Rows from block 9 of a small image classifier, named by matrix and row number. Rows with one number belong to one neuron. Each number is 128 + 24 x the weight over its row's rms, rounded and kept within 0 to 255. All counts start at 0. Numbers have three digits each.
After each neuron's rows are labels from the 100 images, of 14976, where the neuron reaches its highest value: "top examples" is what is common among them. Only what is clearly more common there than usual is listed. The data: rendered solids tumbling over patterned floors.
# fc1: MLP up (model.blocks.9.mlp.fc1.weight, 512x256), inputs 128-255
# fc2: MLP down (model.blocks.9.mlp.fc2.weight, 256x512, transposed), outputs 128-255

fc1.318:108167143146110136148138167123129115112119133119160132094137112142122116125160169161086097121097157135088178105149101152068092182134132120089115127152137125161165089139139143127100106165148131093132128064112145114100089141128132145121121144107089151073118124113125158132085127078081098125154149137152138105113142104140115105105125141110122115153086088138119095094146115152169085124152
fc2.318:110109127119131148110125088117054130112153137139118131121141159117138164146093090122144150126165134132160098142133124143165152097131110143184115136117094140081110152167091162145126130120116126151137123186169140130123094133122099116154153110143180136178120124112128101126141153147145129139110088132109129131142104141168131114084112133154120132138182136140145174124129139119074179103094
top examples: white object

fc1.439:092052127133157149143157188103143148102193116083105128117152120101139100130118146149116122121138133163134141151095080135121105117123122143130133073138079148121164134149125140098155128146128132118104131148138129137105147136129099105173148122118134163088150169147143153111114143120118112156099129114125130152125102122152146134151108182131159107122116114139128103132123061125157137145087
fc2.439:127171122113108086133143141129080120131142121141208143117126161169131138103116140127128119104118134170141132124164158106121153179129101088092115146162107116094160116133124151131124113064120140107118137157106163150110172123132098136142130142115135128164150080097136140150143084126166115178152087104138111109164120139123115132107178119088105149128120098118129166122137149140127130124146
top examples: pink object; light from behind the camera; its colour: pink; hexagonal prism

fc1.470:106163110129103121145148121114136157112177064106098079133152135114109111119135138097100142131116130115150137122121115118133146086158121107124156070148097166121102143146138173138106127136149178126128171122150150138140145117121136092136165165140132156092110095123097135128135098152097073147141152066069132145113182130143164169171146138159094129097120123103139133092127124152131135155117
fc2.470:123146150138124129110129143153128129133108158142105176148104184144119137131110113121129115103132097128107158133117115147151121200119127154165102141111103116119132103107099151113173132082120115136094121096163123145150090128121131171088115066090101132139131146166160095120100161131181126116145122191154090131142097142109135120089108121098160152150112148125159140150076106088081147129124
top examples: light from behind the camera; pink object; count: four; white object

fc1.301:162075114110156112157156157074133131137131144144094149136080074149142152122139140115096126133129111140101110138113164114103092130119146142174135124130136123138153161118128117136148114139111130149101157132108085114148092163134103155086125122120133112143123106156115105129172121132129169107144113162124172130118158134159129155127148127135129137092120125092080147124134135142099167116170
fc2.301:129149132130123177143070122119120090124139124123133124134151153105128145118149143121129145140164133115145130118117084104144100106120121138141141126138091173142117088114130118125112164142120097106149098096153110121117116135134185097156133159124139106103136140159089147132153132122125141154127148084152060092172125155137158125083083145162139126124166123119175150166140113142125168144067
top examples: red object; count: four; its colour: red

fc1.349:130103162133154122117175126122150107112158097140073117123181167174163111126150133153126094095125122108128077134084161090101168153125123117114194147129096149139139116165147109120090151103145141133132168106137134099133108116138106128099138141130133158134094120179092143078129086129154140133109102122090142085159095128121155128111142087126108149125086135097104128138139097102132117112114
fc2.349:122115154091119143129086117139121135112077105145149134110097101135122148113125082106169141149144119150136141129178122150139068105134076144144116111141120091125100159124137148135146092157097115122072119155135144154087133150094144148150111081075166142114123118096151141145128151118085097150123164056129116172098107120105137128121124131124140083121141140181155121119105149147111122152117
top examples: red object; its colour: red; light from behind the camera

fc1.309:119104108128124114121171157154135079120112136158126107115144192120129166142112089136115132144133122161145124103141109146121130148137088121106145144150110153142187146070129158076082131096124119113118156199124148152167093110126108143140142127168121147133142106079116149137142124132117164115086117130166107125097154186122116136141114126133154108140142108159156136081160130134117158142060
fc2.309:103136170120170154135123073109141190110136106117138179138127049131154158112170158114136112127076093089085083133122145137144112079116149139136130157084115099175113150135110071143129092118140117127128101128122144106101133131126132126140102129135159129170155190129116130123136131162158141173140130109126114131126092081131120096121127128101089132107150119093132097136123123107110132114156
top examples: red object; its colour: red

fc1.237:097150141133128137122110127160100146140155135164108081147152148192100156151101123133111130109106115107124116117138139103122162085125118137107121122111131114156142082117085087152155146162156109138151133134122127083165121096136133143140164124157129161157129104128092131102118135124087168120141139093154103149174158142134112087132191137107188130140121107116108159103137146092200131132128
fc2.237:134136143105097151170165163133128138115085136093104189127166093118175121103166121149134148163124180127142103123102159125158171152122123088156137157133145129099108164177122123121130117143115133151106108135117133118137142129115151099152144137112127107117134156129161134141146141158127066098113141112139143093088097109148176140150116064146059118149121146154118075169124115098075115111108
top examples: red object; its colour: red

fc1.343:125102131139157150133152150139175175118142130106125163125135146161091100115139144102163159127214103156149122099108091174151143132105121145117141153128133129128154135123075118102102173146104169155116127142127168110116130128124086117132206111123150106110115118161139073116105112126117130095143115107087113142165091144110106151178100128124150116142148150131127099125160147107111153102093
fc2.343:142111142092117156130135103122116171099140104136117080113173082142146104134162154137170169170144151123089096132139155156114175087134111131103120171102122109077168171107124115110062098113126134162125144172142152106145098176115052136137171129157150095120123138145119163130129079175108124154139105133095122107125126135141127145101099118130136135166171118111123150114156138120110180125147
top examples: blue object; its colour: blue

fc1.134:136106137142127129186120098110095127136133115091125154120129142126128109108149119134140125119144096133148158147114110151095120125126113175087150106142111109162159108112164098102128145078150107098128111156153194129126131122161125108143161121153121139136128148151123125129081151141180099141108104135124148079113115081124168139151140116148119135125133070155086113114117117116113146111162
fc2.134:134174121149112131103094151103116112163074147142138064137136153100112173174093118136140127131105123137124116170114150123113128147107107123136099083164130100139139122124123169137152106202117083153121118123154107116149112115147165113099084107133124131165093115093146137140116109105106164131158145124106119128132140203163110153097114129100132121111106118100171135160183101100093091093122
top examples: light from behind the camera; orange object; yellow object; its colour: orange

fc1.296:167083109135147172153102155124147125111142113099144137161103107121120113140118111112055135142125134081119106129152102115130157120173120139161110162128099139138124166088114127125105107169117129152120173108127195149134108118116109131132126122119128098150102103084150139091161081125096103108134173105089116154101115129100088146114127134128106170151139153058130117116098128155145159134165
fc2.296:096119158173122090129089146116161112099115110115117108102183139166177109159140145150123106133136141141099130120129186116147113139125163118086096070154153168160116089151161125123147155106118153139099125149151120143127146116135114110159087129130063172091164165104122112119116122151165114151119120116129126105121127155120080126149150113163078125131163110168096150153150095102140108118083
top examples: pink object; its colour: pink

fc1.112:104130150128110079081120155083161146096145109158135129126129137181144095151157138139134130118152106129123123153141161105104135114166119144133147120125133108161097078141135115107093137156144142135121136149163087118120131080129151124115141092114126131128092144106121169162137151155134149120083131117137150156119096139174137088142103122091128113108114162162123166119149107140125118159157
fc2.112:138142084178182120165163124124116096121155109072143131141118120108155116095111125130135106137182121142117139147149117126153150147115103116186155126165141146085131162125115142146116169140144127138144095139108140142144134167117111123134123127103115118171194091131161094120167122105116076101140122115152095109159131142133099170106136125128164120132159121120135133123090172096160110127132
top examples: teal object; its colour: teal

fc1.274:110188125151122142170137123115131135163127114152164078126169144136132082125139114151144087153125156150097131106135158144103107118123096085126097143131114093093157149133071129132113144165095163108125129161160133135170134114148107146129134104126153105152163085127150140123135178113133139141105140134145124118093135113139119162105096152135133129115108131141127152148137128163137113141135
fc2.274:167152133108122108140127151136122118132143108131109125085115131147155158184141151153088146126164087110135133118149134102132116101130140137164124085143130127173094123136103126110163145171119122135127141117122134124175108124136133122103116118109114153124161168183126131121083133151081111106109165087137134161149061125144142111141139144104146149122124156103124116128131142129094105147098
top examples: count: four; yellow object; blue object; its colour: blue

fc1.348:134105121086150151132097120132132088136143131142129093115181123136147125131112111101139116110155149154155143104102135149170191093128122175143105142087107135115099129146138114128149129104114145117091111116151130161107159132105120127121155094124143116133099166165130150123131073120167159149135135126158147105164153133144151148136104140152104127128119115119085095088141174120115069091106
fc2.348:176162150127101153122139109132160166168123119097149127110114192096137131100136127135121180170125107127111110113173082126125096129135118132150128141132142156107123134123132144111093135120151138144154141125129167104122114156135106121085124122071115127147143097124136123128124111137141121160150106145157114134126140146169162064143104125135155078151128153146165130155133094107109156170135
top examples: red object; its colour: red

fc1.217:106074146123088141120151106135137156157164118117104158152103124123150175152121072159101142087188117135132159100106150117160117117126174117113126095145134131160123101081155119148149130124144138090095160117098124102166154140094122140107150129122143106128116128102135162150110120135132135130173138152133127126135084084162136139128130104130113111105144153114114090129143164119116131135112
fc2.217:188118109113125134145115106146131067104099134106114076125149119084183096166142167138105146107108129084104131167143157146158120103113074091172138119129131152145118145127151106168124153145108127122116100132120143154103105135183124100136113115140124130066133112142145139091154117125147100131102135095132134134141157152100129176105146125150108137128072133152120161120150128136140134129135
top examples: count: one; its colour: yellow

fc1.397:143116138121151150108113141113073112099143116129123112171106112120129132111133115149112107119118111084143092131147159087159189170160135121148176116144117160138139112105116133144082151128131131113137133109146104136127110121150109140097096130161151148106129134120132146088154156172176153142080130169144146124098098154153121119115130122156139149142140097099112150124095106104089150118117
fc2.397:166126162112092102124143107090155128161143148141146141122102129125115144119158138103108137169125176148121150129076126152123097084123146138131107136115135122118124153131098076130083150156129136110109132155122117129160115143125158129193151132103105096141074152137065117160140121098069111125175175121113115127092152135081107114131163160126141118110134105143139113133156137179117135131126
top examples: count: four; red object; orange object

fc1.42:110086128121146095079120133133079144107091152115119143136087160136086125106140086125112109135093075130102161139125095098147137128109118158153117151110191121152132106103113091127127136091152121118157179112107118128116082115123117149090148169145127126171131113121101119140142099139098138132127102132118170120134134113082144123158180119103121122171131147113132124090119130127133185102132
fc2.42:101131153140170116173132179123152129136143138155140140159147077098122125113162125107163106134127148097141132135106127156120149122109143084085108123102056137141129157134117181080118111105114138160134107120124164074141110149145140151155121142119079110135112113118160134114132125134145145115103151148103101126143151106150105135141089129182089100148147180164157072076105111137121122128140
top examples: pink object; orange object

fc1.284:125121111123115111141127095126126150121100111139136094145115150107130137111101147096186128099154116177132114140081162139160135128122142145143124127119121129134072154189103139138101144125071140122130149090136092107157107142126088141145145115171170138127145106144089141135132118127100131149135130124090150160155160126137141092113130110117094130133125148130149091084193123145086138182093
fc2.284:128113132163103161144152183139084055132129142120138123129115122140115136112169124103070122163105141122157133131165118141118134120126116078149150122128154108151070167085143142106139129114120101126120100136110158094104130170151173135130144078131087094133129161083142113142169199102117110132110144163141114085108109127130122143142149143132141116150116130115098135146071133140128099109141
top examples: pink object; purple object; count: four

fc1.401:185111108148114160135108094138126101136117094114148112135089136138126171140113107110150156165148130143134112144135138050092116111107127135157127163128122162181101130130123113092160124150155128138159140134113122101133156134094136134107077054141111136139121148115187096148107131152185144129132119127143115155102103131126112161179152104125137090109137124118111152108147138171156101131136
fc2.401:124149129153150123123136148145144181115116117149132163137140133137127125133158177128109115103118145086113132122080117116147108160163110120116151108106127120116176092144123161088060136067160108129112118142119118133098165130133149138162149136118142128109145104117116136107173139059097130108097148101107116128157143133130148086130128158110121151122109123119121120128088134100100200089118
top examples: orange object; its colour: orange

fc1.75:118144125147125152173157091106143167141153190098127129089127106164139120106130084176121088126088131131105142084162140125183154154103152079142099142119141107091135107143111145123162141104131132140119117108129134104108119125142119127147132165140105151124132119125069126093112120107113080123117126114140107146106109108124105101106115130137108158157144137084102139115151136156133145080142
fc2.75:160101128152110116108154108177082094127112097156094139143099085110150122143135172110160160089148159163155111142115111153097111088122100124114124098105125140135135124106158148114168146174113101099123185106086092115098174119086172143119114154126162110122109107098144071172143107138148144095137111169101146128128120155116113115179131139152104095092117116121136135112129082193143137141109
top examples: pink object

fc1.178:183069134125118125117164122097090115109168153151153129138097088140167155125097105108169153119096102142091107102138162105127143126141111119166147127131126130129129079105143099166133128117157146115146139084126158147121185116108133126121107155123135069119112114165137115132107121094131111134130120123129122140141111159115137121082111172094133140172123129104144173124121164110156131125101
fc2.178:120195116096108138110103111115128106108118106137110118095175150122113140171161133144105122137136161127146136164135131151143155139116118121101134135082138130122122082134119160112132138113130093164116112163118105105124113116146118132172133118161109127165117146105080159138139181157157141069134122139110131139119172112092126170156148124134128085105150147136094080109105155129119120130159
top examples: white object; its colour: white

fc1.202:166166112138126120156150140142123154154125106113127129119110128141098114150143090128097120154126136103110106153155158147148116120140129175131111140127146143124124080146130115136147139182127142112152128135134137075121099149126152133103120186124139097141134175142086123154127128176103130138142120120150138134114153132101150118128184134108123151097124120140150116102147087116139148126136
fc2.202:114146120135094134099152123084125170095145149111087105109123121125145111071115100150086115139181125142106125106106137114136152116123134075142161119139095136110136149133160185125102137148119079135150093109145139168166163138108112132117150137141140165129119111151102076127104134120131067131111144120144158157108089106116112156141096136125089147140131131134103146147098091160097127102127
top examples: white object; its colour: white

fc1.471:147127136144113128138117147134093135086149117089081100127108140103138127116110107180128134145109110132162083091153117145122108131120127130107089140084144132165094078137150124125117169124118074126139109123117111111168120100114133135118125124140162160120122150133156155099149136145101133108155123143123123157168097074130141118126110093112118118129088157111113136093146116101124159161099
fc2.471:100109134138078103146149161152177131137145141140125172122205130133120116105128145133150133092102145157133160124127176141103115116084158113127195093173126126096164145135097124088155096171112160116128127115141110125109140121120145143145123145131117082107127114127150127109110121129151097149105130117145131113119154154133099143121123105110162119101128074148104127151128120103106100100164
top examples: pink object

fc1.263:147101143129138168124118096116138148148149151095119101167144132103177150159165152123070107133145141146181117133099098128121139100141149102170159147122122119137140127098146121130144153157071155153150131121093138107164118122116121113131104165144146106119113111076148135129161060162107114122179166113093113108073131139101110133102116106150102108132128144112140136127109121145119123097116
fc2.263:133148150091120126120127164157146102114113077111120146134148167137123132158076107142090131142161120095131116103137141126115126109132141093102112144152138176124126125121086145129087119165136133185089105143141138147094134106160108141148096107107149135135122104113137114105140144125145155179136130091160119142168123093109111125109148141114127152148185128152098124107146105122143160138122
top examples: light from behind the camera; purple object

fc1.354:073137139153164128119137129128096109176131119114126106111133108122142155175138156106125086141126106092099109130137114145111141159102145161142097071149093162150101125177109109160158156141133126174128147119121161107164109149113139145160144120161131136149098138131164155086143108130120143119101103117128148158143129114119136123140110152107122090112105155126129153123120105105151149103137
fc2.354:141108111126112118140170161112157149124122105112124131159150152131147102097104101146129124112128123136120142138131154158124089117145117134146114101138127091119114135122127123138105103115102119099164114090144083160116139088184138129115129172099111159102096109157103111131133104097121116139113158144177117152107132118091120140092176100140105164151101089111126143181122119072128128086136
top examples: teal object; its colour: teal

fc1.481:121115150170113152095141078151113101116133163139118135117103140130142090177121119113157137167122129126102150129137136115096161122159144129089101120138081142120114126114116152110094084121139125093149136089137138112142146160135111098153109154122090192119127109132116129135095103150093125107069096107120088149099156087099093112119155100083128120107148163093146143151151086113092149089148
fc2.481:118115138055124099163122125109112127132097116129134120126142113145112135104072176130089099115094148142120135125131102119144098106099107093141136105109131130178133144177121126150124148121112108151093126126103097159080108089108127149112140105142137094141120133114092138102158097072184087159175144142114146117092136148150127125161111172174128178108100125129126139091119078097151111131148
top examples: teal object

fc1.483:125146067111122121143143179109145130151109124112099137110119149093144142142097146104139149157126130120167119129095132093117107167120137107165132064135141149158133103151138105162103127120130142114135150160124104088147155096089153132201127121125130115133148123145130134164110133110105120121099152155124120105121098112114138125175156143103137093137102118152106129137129123076143126165110
fc2.483:104086132107116128116162120116163141133122129138122159124179104122088087099132136158133113084127125162150141127139083131171150108133082115151123136129127128086127117117187148133144166110153128092149125085129127172133110135129120115078101138092115138119110142110181117108102103142178077160124108128147166161142154124138081115131145146147135174096157127129147139137123147137125102123154
top examples: white object; black object; count: four; its colour: white

fc1.93:138119113174144131104088151121108112131135098139144106162094150154145148165155148108152108118165158098138101131181106146148186198134128073117150090166108132116149070137103161183119132152134137162088113089160124113120090119116141108129088102119130132121140141114130153134073179152141179121130113145125136139176123136121119135124091087120165129096158106106145129142073107094120123126135
fc2.93:162160107072125081136158126126155140123122149142118135100096132120131131158125123114101131162073132127124118144069099111098091103108162151168128135122148107130151146165155112117172134082132102120170151106123112126140137136118127153143149119129111137128147131113079121098209102100100099121151123111123117158135159110149122124160135157117089149169114100149099152127133139109139154131133
top examples: black object; count: four; its colour: black

fc1.241:123107137086119125150120095170108112137108151132131141119112149065116128164119144096154152133141166140109151100130120162165163162150134086129114166112144161115115126150089112117167132112108129112139090143116159106068116127101144119112120132101097169125110081114064118150135111148068138152144155136129151080125169106124134132138154126100118090154151168147160117115159128207141119140112
fc2.241:128157107151124159150098111126151157143147117103078147082146131177135144098095119148119144135148096125084092179137142127123099147141126191110101115131148094103079129070146117147137156072144137152101138086152105162142164107100132094118164112166109151180137142148150156089121136096155148152122109170141113154152084079133118128124119127157154179096138111150113105096106101106145154155148
top examples: black object; its colour: black; count: one

fc1.59:108140126123135089083133151166144103161147148101120173095148113153144121151142178200193080130139136128138101165109099132116126125085127131144165102149120094116136116139170124147157113141135127132143152115161125099149164117136143145150128130125131150132151104132147160140122129118134116105110089147108151139083095091124133142130140146104171141139130116126145102121130123131119118176153
fc2.59:150141131130127098112101126080097081108127126128158101124130122097121115125118081109111128133123142110114141115151123110121120143145097122098100148088142126108129174123150082162115144123102146126137109137096102116094148119120097128158090132158121123154145141098150158162139131166136145119196115107121121123110158127121151097101138163154118153165109090164128115153134146169179146084087
top examples: white object; its colour: white

fc1.226:129142098109140126066140121102144122124151153148149104087110122104101146148134093123075126119142101119137151084131138146130067160127160091135117136166155173170174113083102143161152143119142102123126115156117103093143169107133156141110157123119108140153117117143130102124124145137142148127114115125183104108143122108125135116155108123178134119125086100143118089146100112197107060179141
fc2.226:128115124143093112112120132124095145099120122116110160143106139132132102110148139104113109128071123104114122100111158151121134107138117093115147083115095092183131137132145140080139124103124121133145098092100148120119142157124138126145110112126064139085135105129114117166131104131149158155129098122113160108115098125144087161118117101120109133133100108093104131113096132149165120112135
top examples: orange object; its colour: orange

fc1.191:122145112120142089134129085120127115177095137141147099158121150131102117117149130096097083188106167141129167148134101124127146132106076187108165152149125121142139103109121148138110134137077145094163091169128122123126096144167154138099135140158049121121133077162103128112132134106132149161129101114166092135181153104092127085146116122137124152095095142160145123117133144153111122126147
fc2.191:136104127134110134110116136127115115110155089137110138119127152133146156139140121112163119154156112128141118117132087113136102148123135102162123115146161137076137107120128157113089125084178096146150159111120122150104133116096126087117121102137146114181135124101138143165139131134113094135118149131112160176103117143132134181128110108135141118151124078167103143168125128071148140119164
top examples: white object

fc1.420:100116155150137114167125146151145108119125123129109117176136104102113088133140107128149141107149096121136137160114121125082115137138122087152165102089082126159105078096119132159097079124135117109103117130153132124155145123129116158114184121166129178124102149132141073127107140144158112117121121169167126114148184106078125093117126172120065109135107093125084139162108125125126107137129
fc2.420:149110099092106141148121137082114089109131124101110099140038096152139133107117140131121160165148151155165149126138079155152105161167139159114094140107112133123113184158143140106123195165107125155171151117082139077110146137129169088157080143203117130136156126122113097112128134138149117115151142107139131122113102109136136138094171119124137153152142116125162091142125145122130154123129
top examples: count: four; white object; red object; brown object

fc1.29:138105124093117170110107145072150125123081116096154060114120136132129130125138117131096134130176190095121099125100108111154144150174203167107094130124114120125145176144104111103119136122136134145159109138140133132171105136159141115142109069115162129126116169108133131093123175130106153154142122105132106150092127154120101098118116105118119161150129150166105084139091116121132136133095
fc2.29:135115112119171120121131127142114125114154152179119157152084132132111142133116162127118100152119111140129139103124170122101113128146101089083149115163144130134098071091155134116121123125168134116088119109110102105132147138096104128151106143153115082120130121118109115151121147119130127107180165113113159084147136110129075175140105147157165098078136148099138169139143124147137107092135
top examples: count: four; teal object

fc1.8:156127118118159127133137142127166116121113096125141148138112140127135147160140133137128188160136133107148118123167127133125157133144156115106062144123132144142138143120087134088070130144087110123103150121154118129161143145130134117128145147127115117089134107160123136176094119148118126087126167117093127148145159144144133077152128134128150152109145153126117121151139107128109173156140
fc2.8:099156122154082158127089121117104102120135159148097136122157107148104112134142150142107085130144131137119147103104180105124128126102108151120150118117104096114107115116117116142150145130131144187136178147115106105081073104132099165127114102135123163135178144123158113127119173065158137172133102159159129109097098130132132133121136104122121083167134103126124139115092090124135109135121
top examples: blue object; its colour: blue

fc1.251:130150104130128113141147127119154107145173155130157182140081126142169141131121103092127132133104129103131139131099107121110138078129120103129140149145122100127102130124140102112137124180121087121097168129083135104123146111143118145113145174127154095168101098106192151162161133093155139154139128112114127119121148147155142116147163082118088102131120100126173122149171147105172115123143
fc2.251:102139150129097097083119116158131147142123114100090127091148158124117141122138143152113139107164101150097133133148139121159106158119118168135135098117147168116143118125138129117139146113133089115165115137124114120120131120139144138138131117159139136122173153137123075087092138173110144107128121144123095120152135072132111142116120175122154146138115118086082128124109112180103145126100
top examples: orange object; its colour: orange

fc1.322:109098166121115099130160113136134129120116133098143072141135150064119123134104087097125108090085149100152147141122119125109128139103115078137122104155110171139161163090136147140145143164127142087147130115115094102093156129125169109177119148125084134133128128158152174097075104117115127119141113148115089165136104118124155163118106148101111163142144111133118132139129095124101121136119
fc2.322:178142167075130127112130109110077184168153086162173131103132112119132144144097175139129109141119144143137122119122096115104124113121100161151132160101142121121114087157108122116141122065135136185124140120107173149114103152115087123097124135096150121178098114117108132167118157142114131105101130120150162146142148170118100133127103132138152180123141176124134166128122138147120164097138
top examples: white object; its colour: white

fc1.139:157158128080096102151094136103161124102119123156132108159119146129118130096166149160147123169119146124151141134084118134097121133156131110091123155134105110090147163132108115099143119191100143107105114098121120159115128111109138169131115145166150122141105121148101113173171142112120151120137135135109114157144192131122097110106154164099082092115152122110167116148161142141153144125181
fc2.139:116108115156105144094114145149101131111137163126123133140106117130182131104121081137089178101140134152117134124104172117159116144150126144142145074116110146138134132143110128177134116123154117078108137093139125124142158088116147126162113134173138112131164163106155127094141123089089094119131127120133140151097124115127111104104127149125172151093147140140104131131091093129127092143094
top examples: black object

fc1.198:116157117172112082138116088153128122169154144045124103161102095145150095158120131115170135111148125166112179132141164192117083121133161158166094112123148105146097124086116115132141137143118103120168109098099122142165094155083098146179129121117143178119113112106145171109117112109139123116113134128182148120146091122110146117162111078107175082134107130142128120087107119168143129153140
fc2.198:148120122090134138092168190111112102100146118160167160105127155123115108119162152153086110122066119147149139146156118092126155122111107100096142111151113115156127134132139131169108126130119127102142113161139122164104124144161166072126142135138162105159144155144146115149127119147114156176133141133083143121140141152154118150123159149155145123109113086119106158130154124123094086159112
top examples: light from behind the camera; yellow object; its colour: yellow

fc1.485:097156117114143094123105108110134128146138116137132131144095137090085136152119168177125154116125151077118127108147080121117144139118107119144096124092100116112140121100079149102105106102139110111114122119103170105116168104136135111116150089124099155094082135139183152100131150115136111122112157121145102167182146154139132120092092124163166159147101082118160133122136142140142110106155
fc2.485:137127109118137105127155109138160109080131095150135128108132134136123135106157113159144149146103095133126135123087116133126117134140110075135126105133137148102127187109125161161103154090153142116155158130105089172103099134104151142109139149144113145147135104142103126127140126132113120105144158141122118139127145109137193150126115125127143101141133129133102160153150132112170128082152
top examples: blue object; its colour: blue

fc1.342:096170124143110118095132152160159109138106131166088126079135143139118111099090121167172134126144159134072126101154154104124123146099133113143138122149113149118148127127144101135172125120123158155121119084148092149119131094125141143130117134107114111136094134144144138123106141100124109119139095091152096145160086141143096125166120119137138116128187120143147112167096129176116139152149
fc2.342:069091137102087122156123148088125160120139148099109145125132123125074167155117103160113170149081164111195116132083083096154128136145151155136140096115144130140122133131142094126090109155145188131124129151111108101146124142095127128153153120090146150170136141103144115138141106115155121122108133159137142130159157134114106113153152146163116135112128163145118124136128086152127123084093
top examples: count: four; white object; grey object

fc1.64:104111109078167184147121128165138139104119130135140096121098150125129140064121145150151140108095115132072113162163121126161152128094099111144168136133117119109152109137135127118086112093116074148118109180147122131141164119095076119140111119168135122092123166125128112138143160119134136133119131145124168122129140114123094121148207088137118131172110154104116140102145087128143134178096
fc2.64:154164122154099124104097100057148138165166162158102112138114105125120127190135153057172141154106143138141113129140099119171132151145116173133145124151115073115120122147128146103178100128172128130141169096126097104120125146137196127135124123083141121133111162134131117152133152147120157108117133113136108116142104142119140121107100157088126160130143145131125112117102169136081126105104
top examples: black object; its colour: black

fc1.88:090139113115145173073155167124138137153083110107185158116138068096136116097115134139104138139108125126129083135124114119148107111125124146148128125116113100095132164125117121078132108118102115138125106149115091158103135181101150162115138108147138117121148093131103122088167152112121119146143101154191107152103115096128130138121138116159116125141104086125179126176131125155137151153158
fc2.88:162116165103071107146130116176156152121138117106096130152130164138166147164156133146123122102099107098115146064136147172165131131126148078189142112162119175148099091127095155132114103121138156118129105106116107119137143128137151100141154136111128182120130139130144093149108113132132134132105158100099149072116147123081151125161095147135124165097153147108114153145096162116119127123139
top examples: orange object; yellow object; its colour: yellow; its colour: orange

fc1.476:181119149162120157111116117139137099083105112162106102104121097126178107129184078119102148153103095087150139155118136127150126056140144118114171108140112150110116112099123121121127152176152127138101092144084122167154115127079158084108172121123100161138169171141134144115127132147133096098135099118102130170160125125145166115096082113161107125165081124153099131131116148110134132098098
fc2.476:049139107138114119127139158127105129143166149095179165183138132124091132123097186122119139056104139146148116131183114119100146199134164089123135153091161093130112163147098154126103108092108109132107144141161151114143157132118109120118093143138138094122126132132093131142084140132103165125127139101110114140140144141123130077173157124095166098174140111104146141106166087071120119129140
top examples: black object; pink object; count: four; its colour: black

fc1.223:122137127110102137130136149148146137156111165139147062059147156109135114104149104102141135156154104173137103123098126163156142134142111116124108109116157106147137127082090136109144134150090096126107080096134147110099144108139123116101103121151141125135156117129139167122105065133130136155085155130122106115103137136129119143102095168126152166139106145153158132142113104135124117097073
fc2.223:128077082136141121133134068126144089124148136120138169190117175151106152163134158136149136151132153117091174131107084137136118143146089146142086088173140088107081099114095117100105140151154145140137129164127122178179137116077113121079126127142109137100127127092149177124164165142128105101158122141133138083167146108129100141134139113140123122080111108105127131130119122117155099153177
top examples: count: one

fc1.282:157100150128109121165114175142107145093140151107132143073086105127132100126175131169133151158120135137101132131062124092099122122145109071095140151105164100149136093128163132173063148181117120122137142106102124112126129137128157158107145184143128133119093147147109153115096130138166118141141111110134139166118097134145126127104092068168131121126112109138161130149132119150138160132130
fc2.282:156174121182167152095114116151084109121138156141173149156147141128099163136145137114141126135134109098147134128152148126154143127120126154138093147148116130082104124153099109090120137175100123104121127124148130111159079141147112122143124123123156116118148108144067138138085085137099139135151143166147114134159104098146142125108138205180114156155140126139113170110129076142125134134057
top examples: black object; count: four; its colour: black; chain link

fc1.468:085171118149131110131141125125103114115110116155096123089144128137125145138152148127089180081134093180122119151148131099118101119143109129122108144081120139105134116142135099135117143110113071153166146136172153123139128154104125109119168150119106141117100139125130090125111152165100121131104126118085111137149077129174141168151096141156143096125138126143111125154136103107108167101144
fc2.468:145096117123158107109106146133155124173138153118163130104133063102112082147113119178173117122120101123136116124127156138162155135139138127092145110165144122141127106183141142107145115127172158118098121108109106145159081119156136153101129119043151129121140148122149137110127180097119140129144144163119107123159138164078150122183156114114152130124099077143110124117139097106169120128118
top examples: count: four; yellow object